Weights of a small image captioner: decoder activation relu, 122500 training examples.
Rows from block 2 of the text decoder, named by matrix and row number. Rows with one number belong to one neuron. Each number is 128 + 32 x the weight over its row's rms, rounded and kept within 0 to 255. All counts start at 0. Numbers have three digits each.
# fc1: MLP up (decoder.blocks.2.mlp.fc1.weight, 1152x192), inputs 96-191
# fc2: MLP down (decoder.blocks.2.mlp.fc2.weight, 192x1152, transposed), outputs 96-191
fc1.419:094151100111148182094187156153107153199124140122135147138154199095153114071142188158102123120170132163079128110098106135117157177141115141030113140193134080148132166113129118094111139190109108168144121131112057101131127159102165097119167123126113176089090159089140140117113129115117101081
fc1.420:163115182207106133216158130106096142128154094158133107131110140140165071112150108064209091147110188152150177128080065150108096143115118129115185143132136117222165150109135099120093168174139153117155134165094145152144082132158168143122190102137101115139065120121167150088131164148126096139
fc1.421:110136153150131154097170118139062133122086139173141113092126099098108147086146119145150098075141067083171086152095123144155122163150100145062160054141106095134134170112153132101117137126077116209137078177086094078116132156179130137096116108107122161187122110087204124125141104139063121113
fc1.422:095101120121136180115174116119121179156131137145093170160103126105194125107120125134122119164139124154135172081149044112150165076049135164127181138126146089135116077083147149125151114066145152124195094134137151129125200140188193127083107165132159090140136158139120115178179102123099118141
fc1.423:137121109132149169110135066093141135105193158128101129135187138144115122075152145109165098146096147093104145108120102139084157106111113110108122103057124102130135118125144133159143163126090091044118105104167156093114201132139105172150118087193128098109131102115134058143102147130135141123
fc1.424:083131125145095199114083185160170198065121163163158130146155179112127103174152149044162107076092126149133120153131115170171150173135159132143131113159115127132162138127117102096153135125087109141137121090066138130119154170175106147088121145156093156137099125121126094146147189115141091130
fc1.425:159184120144149095085130181140137157144111217103096128101078147183136135133158151156153109130115096067130108113155123151104113158136152101148116129104100118191177078119162129146131107185108104075157133126124134192137113102180108125054094096152095115174146179147183145108169136128171145134
fc1.426:103112078098123101123136137063140159141119107100157183138128089109115194070136122127087086137110134141085154137082113081109154145100079139154134062177178118076168159065186105184067180146133083142147112176066134151101116101139169114064130121127097098095150104139170113103186116139115138084
fc1.427:081137122114177097141135104130137095145204129099168121111111151130147069065191177103143073143129133138161115099122132168191118128129149067104154096177144118108112185122146175114080107132141086175126123151162111101171122165101120063164158129123175117082091072167165086160118124137067157136
fc1.428:082141127104143180131111122108117135092141143200097114119197139101140164148197102134154084117136079124146136162062106169129161114060128092076063107164156186138132099091108089119141155097118107140125155122122083124131070058165121110083175161124121142143118137115153089117161104133145097122
fc1.429:173066111167136137092132112094123082065105149119155158097140179205116105149149156138157138091143132185163133133131180111096084077068082166123134138111082130165105099159147173066118105168086184095124177087157135165136111134150155118113159177106139114080101160126093134126116140153073101137
fc1.430:142107153183150111166112149153088166110138096174126130154170141075132162152142173120157078137200166116131125068164136141165177124098182126105159134159130169153129161129102125115100217092093187120185111064138126091138104117073105171151109197110096072110089121128130115126078079111147126086
fc1.431:163173134097141192068124156126132124144143100113155097115064138165099101129080118182104119122074108153182109064137121105165121162081066166143130112103139096067123132202123121090139113179163152117098165126123096133141112108163145138109139126156129137168158123171160163141106116179102132107
fc1.432:114143121156111119040124185127128165150105166092080105113094106086082128069117134136114154109101108148156111183103134078147192068129126078123157088140100060152156121153139157129078157177158186125086094098206147125123124142132123135119151072195122134113143099119146133107162146167121101119
fc1.433:201140112132158157164166165170199087149105124124172155070114143142190188134107138111181118119118161134167150111143102173139145166128124128148129123065118133066144154215135155064105114125120107062125145116099148191125205103126122123179109139142116104117153119114131112130126149160141139137
fc1.434:178114102139091138123137086107129154093090039072175121125138155139078125098103188105181097164203135116119102119153131052147158185222133152118116117104108113128128102176119134136116081075135125160100111130156111109148143135098103066155122143114149131115128107086128111138136131096149119158
fc1.435:161108126120155120106070158095071117159174103191109121085102114157109121162096150037158113131161074154089150142157117180150147122118106132184133129076178150129127146111104150137130117146097121100171110132100132130119105111097141128098166123137123186157165112137179165144150097190165150081
fc1.436:169096108211100140131136114079129120093152114026140127112155036110170153109140081129089132068092091230147112157117161172122112140125088117116050076080096060149113152142086103133149173156132113122133122137134098166160160128181119128141113094103138138162169115154123126148167122108133159121
fc1.437:139160123151164130049075191135070070172092197130111151151165122180147127182141145134105118138125165128145172140107137184160143167116115193120126096081131147098189120165179108100106157137213176134087149114138142156188162111117140101167112088111108087103198130139156172078166112150145095138
fc1.438:105101183098110074145128137155107142093141122135164114111182156139117155159164140181093153095144089091093173158125082155127148188102098120126125086149149182135088073157154110191117166173079101143103170119169141133158099131135153097135092194066153128115138119120143101140145141173153101100
fc1.439:172126109113168159150120114126058148101117096108151118206093133166130127125165114111198103119108099144118100092049117174113147131091146086058167084142144090143127135134099178125134157081123104149161123119172203133096173104137175129192119190079170131077145113150093132101141094088125152104
fc1.440:127168121101132160148085103130157186102122119098106072174118140094159145172167111100082108149133143084105114128058150132124137097133102133085037105040135156146149158152105167102086156097116066063105108145144102163166046123099074099134130164179121076121162080138083138127113091115142123139
fc1.441:153113089117188098122100123122163129117135081110136091158120148112149101139070124119149115098129163195086098091101144136116107147147116065154138137111114152115124116142132143128091158135118090119164115128056105112134134111198128117203181146130084113108105091165168066093127184235149100128
fc1.442:131102142115092075071129146092115160145174129063186164125097123171134120160152189118099093109156137120127143141129145162143100119138164168128119148153118094156103177144121098157100166114087170074156105188139135102165160178156119114141158191108054148101100176149164124114156107154137133132
fc1.443:140075186164064102122102117176134103130165141143148161098126154168114088126160161181034147122184082060097138125179141114080146110163189078067110123181088094115125031133139163133065087120117148107097125113130151131156113152138083104187137178106084143053099131112151116149091152095064121095
fc1.444:132106159160196161156105130129115133170176110110107171152104091151154186073150119159129124133156143144120113083145162141074154137111091153115117100053164167129123170125129189167150152162133103139142156129084096132152122153151163122086133101114075109159092114073092128166097105122166129082
fc1.445:111117153098127139119102143094132125128151058154139108149150107083059064170116142133125121063154150106081135152057048119066119137115123192112144132114114146123096195140071114166100119158147167099115142108116138182133077107104117133163108153145086113195084151162132098113144214106083112122
fc1.446:113129104118154161077104110153123151125124134189157138167143142163157114068137171134130136119162142125088175139120179113116080121108124138102134094128070105081081073157135113179112094193092145155093094211164128134158125067119091083145121131121152078117100110154141177125164123114126130175
fc1.447:103093074121150163149071088147119122127147122118114155166065128141126129129189109145143169130124176102142118159071054147175134152135122082096137114127097102080108075130119104072064089096099062132083107143142135166106130146209134187097098056106133107127095134126156138074153068114161173093
fc1.448:146163153113132120124111124131191134103127146194137193157172105061159085107115098141093144105112152204166115108111142158139041109115143127115173161129195123173100118115110159092088128149079100142132107167091110125102134129138113175177160123092142154174105136110154100153089134098103121117
fc1.449:148098140101106255156144104129051137179068148146060131083064130126148078096121142135111131080111196155133122132137109160137110135127141134143195108129152122148108112169174083136150135179172104174104079140093126072184110146101163123098070158109165136111203142138130143123170137075134091150
fc1.450:154106112105194181137137100131159153114119162086116142132152139145135131088166174120059144135184196164112120107134105114097112093145206112102146153133127137156173091109166129138114050208114152123142101101107073129064101086148109143086181144119116164091116115137123143086146119103096187141
fc1.451:095103127091158174133106121162125114105132179150107154100104119160125143186182086120163083138123095126097116129122103119187114083087155164136134135147028076101124149099123109106070184173150116110124075123155165185153122130095078111125138096072129219152161128129108099165102163224123147141
fc2.419:162080168194146135173111131158195160122158117192091120159138153162145117163170099093163092171121133111187085113108122163120155156077123167113138191160155054195091170131151129170145155171156045127148142153093113157139087146127113206102114120077155091122085154104049100155087152183099153106
fc2.420:177125106104067133086144073123089202156115114143099078154129105151154088171135117110139168134121089117169132133147057092090074162118156134142106086109181147137122193137058123119116132101168106094119146122141159101109087157179121119119140075091136090142120122131088164140094114105110166141
fc2.421:115143135102158087091135173095116139196142111156142128072131173111147119220141102151102121168137178094181115097118139176104119100114151195117147107202083182093136131162109114135052174127192113139113075162153081137107124122079129113141176117106117137122090139156092149114127103089086140116
fc2.422:105100107127186129114151102185161121179124103075134176118136173168116125112082158139141142156213139110087124129089100103120157101123133095118109097153105147166106099139075113099149101113122171101106080120165192132124179187142144170137141124172118075086022129156139115112124118159190159126
fc2.423:156178142156141138153127154060146141112195123067118137168090126135081115129157115145191146132206103134135113106111132164115149138131166122100082096071096220129098145133156071117074137144099107125179148131139144136153065145071066134127140129116133113138095129136097169129098092100153061143
fc2.424:151144154155133089115123090100088127149070119147175083131078129071076137140078121125098111206087084098144114120147081121124125098106044167086193089170088126127120053122197139116136104130147127062118181152148156149166119097096081174124116144159131117129124098108140183121157123100145171073
fc2.425:123120130114124118148072154097159105096150114129145092192153170124133170124097120130168132102114205099149122127124171146143151137171160175088125088124129079103136126129148115133162080123084211064103117151149170150102153150144103133120141144129154189086107089125146060143086132154183061157
fc2.426:078171150105184146099126131177123107168142129164168153114066070142160109168102187126117162166099185116093179082178122123139133124095157154090114151143104168131156162046152146106121110097120131153108157101090063140145120136066116160090075129118142116106115116150175162082134101126104177187
fc2.427:136151067167136135159090147168143059098153134186148175059103183161126069151144119192183101115110159150138115137184146114134137147098077065141137055163142100097193158159113169087159145096107117132145119155140101146122146121118184078080096097094127108146097171133128074128075096126153148126
fc2.428:136134103221070179094100101155174171152101148105045152163152165170103140165097161212133181219132173160092102085106131112148092120109150170105184122155106054132158130146121091119126126096199092144100128193117116075139112161151115107092119156182119122130141159134162105149102075106164173110
fc2.429:165127116114151110075169143116139158144118141130160051147131107102137144167146137124101128085198104166127085143100140145132094162177153202194152142097133107101109159130154197126076150096109092082116048117168121119148131175084169120105159163098128100104145158177090131145136125083104151105
fc2.430:145180117128094115136096149141140127122118147125176171119171147149110141126062131161142124146109163111124157117107100102096145160099157105101151148129157198130160132165098100083072060104083149189092148033160117084134137163161095128125144146129133122181097133148137125164067101119098127128
fc2.431:128139114153155125149105107126142062137155096159161140137136139145177098155130125151129135080124095128058106100118117092115092110142142086065169148061161096148135105121114195124113109131159160192124106140174134053118134144090168135059175121080128124143140118091157155124060184147109078103
fc2.432:090164108131147133081129158124129060175064126128091087132132139067144128075119146085115146120123036093120161114149182148091155166139157113137091103121116113142074165142082208199096126110102123116106131137199143161075150148138094111088123133147072130120149117098146195141144090113116143123
fc2.433:135052101119111093071176084128127144120117122144108081123141130105184129064155149094161171177092173199139169080168158133150116082139148053101136116111079151159150182116125163115113103041106065150116144141205123090099133095078137132124088130103146105149078139179137147066152155101134133047
fc2.434:135125091127158095102160136087130176146118081167100132093062164077078089142140145118186132137098061112113120047103138163160153100121148179132150168138097156125138085178140200137159116192116172125151150141143104156153164123092134062101139119080139130169088134116120084114168107123135079131
fc2.435:086113135190183218070182171162165121105156142154096159088107129158148095135080103170092162107141126069124124109160187139109117163164164176139107107167114118121113108115104085105156122116141162108106083152139137057141144162115087136165121118154115128115121139078144140124114107118135106113
fc2.436:171131127123076068133162161109138098083137119124174093060124155169130140109099189069125188111137132112091147164122122226171104105152151168140141172068130156046129124144120195125157041126094181125117124114138056134090158124131103147147144092154149150099115165141214069164133112092085155095
fc2.437:061120112112094118053075116143070127124134137129121165091152157126108167081083101127095139095049144140114163135146142086141097158131170101151144152173137221138103176158086173123131058172108073110114136123123158136145172116195190164152127112155102097123094091118164112112110132126097089123
fc2.438:116119122122140103079144159126092113104111110090094147134137172103144144148103133125099121135132181116091065137120152052187126132123169122151113157072041103101125103114122135065136066178161150163159091147121089146083162133133105141173087126178120193090154175129117177135141208134121086081
fc2.439:098142131119097086093114112113119087073128141157210152156145152106146175139105093097136125116115110153106127122155134147121119134153176148084173119099066148106198080115112131069115143124170082061199087090170138116123097133123118102164103165050133096174148119148093072171139130117064156087
fc2.440:119057141124181097158134124093118178159109156164122128127113168141159113134113169119135157119109129101046105115111103069140154164129122110137176106133077068116131132074116159171067147103159196144113166117088086157165233145137121151115099128102148149128131099125092159151082164169137198125
fc2.441:124134095119125077156074083139140095122179144135125152097109149102136136114097088158163054134139113100070155075063183104179125124101128158188140138115140132160072146121119114158068097152172124094149126159164140100167137089109098143120098135168155097115061164165136153168148181039122138072
fc2.442:158129085150135118099207145128121091084121139126101099155102111158107125065102185199191113106110102091118112106124152120106098126066116099078121199129182139185140189152131137108100089146136136135185065163128167134154170139161146132158104164097132143094070154133150136149117082090110117094
fc2.443:180207136187154117197134090099162158091064106124161101145137124142137174153092104111158119175144116154122121132103125122169134106062129126106121124133189138166067099129149149146111156098128111112168150124124131177153123170089058115094191147114180123147161135163158136154123122151129065132
fc2.444:164099157151160143166128105082100113125159150142115169094133139113159128106127118108164136143113132147151106128165176115109158112086106091160138119137131177193100133156102176180151056126088105144174116164173174146209161092080119121138101179157146134126095157098126104109161148107156110143
fc2.445:118187151120170099125140217141204161086133123087160168130118173094151180149143171096180162110148101145101076125082206169183112124153147198147140094109109123138145151121128152143162103117107106141061164109155125137169135133142076139122173134067106093193114179101119144075051147099141155066
fc2.446:121061128130181129095131158106083139091157088126171139110124157128114161132107186132073178096137183092149096136128147160158143131133130176152039114184105105134111148101131175112194158149113090132197191145083125127175127116110139190156192139136141144120101094106126152134090178142101081153
fc2.447:123113117131100166136076129144138123216125150089127110170122117153155106127079102095131126151102135137049125164119126160190084134136143084117151121092091126107144139156174129101102103142156049152188209160122160084109128194118132123135157202138120106127125130232080111105148136145141176090
fc2.448:203094159152097100170130182142122055153142105145139153189101154094162105156135142125120149101160133127140132180105119158071078133147140154099034142139135132108141108139163078093139176108074129078113168098099097092132176143167026114074129101121114126091145128117166112174152100125137062080
fc2.449:123095145160155144144155122131149095149115100159140151139168110157147038194153116091110110178124116145099077107157211097115161138132112117130122090091162152109126144186151122163157102144131112129151191108126150167088145158124142117120166118102183116126175092118142114187140163021088130066
fc2.450:116113089117083096120094124100100081154133183164127150147141156157106086130163120142075115144132143132160114122118116163102139075111170088127166130103135094205094133074155086154124159161080089128125125152132078123144141127101055035054144122083160099180079124102130140172126099169156136128
fc2.451:126063177107158171087105109166119143117069119103150125077115115096136084122070117176146141146128123129130147125127161131176149093155082136157122135124065128102124103156143062108121201116113155147164140141195214052156115129115133137150167177127134121140153122150084137151095147098169126128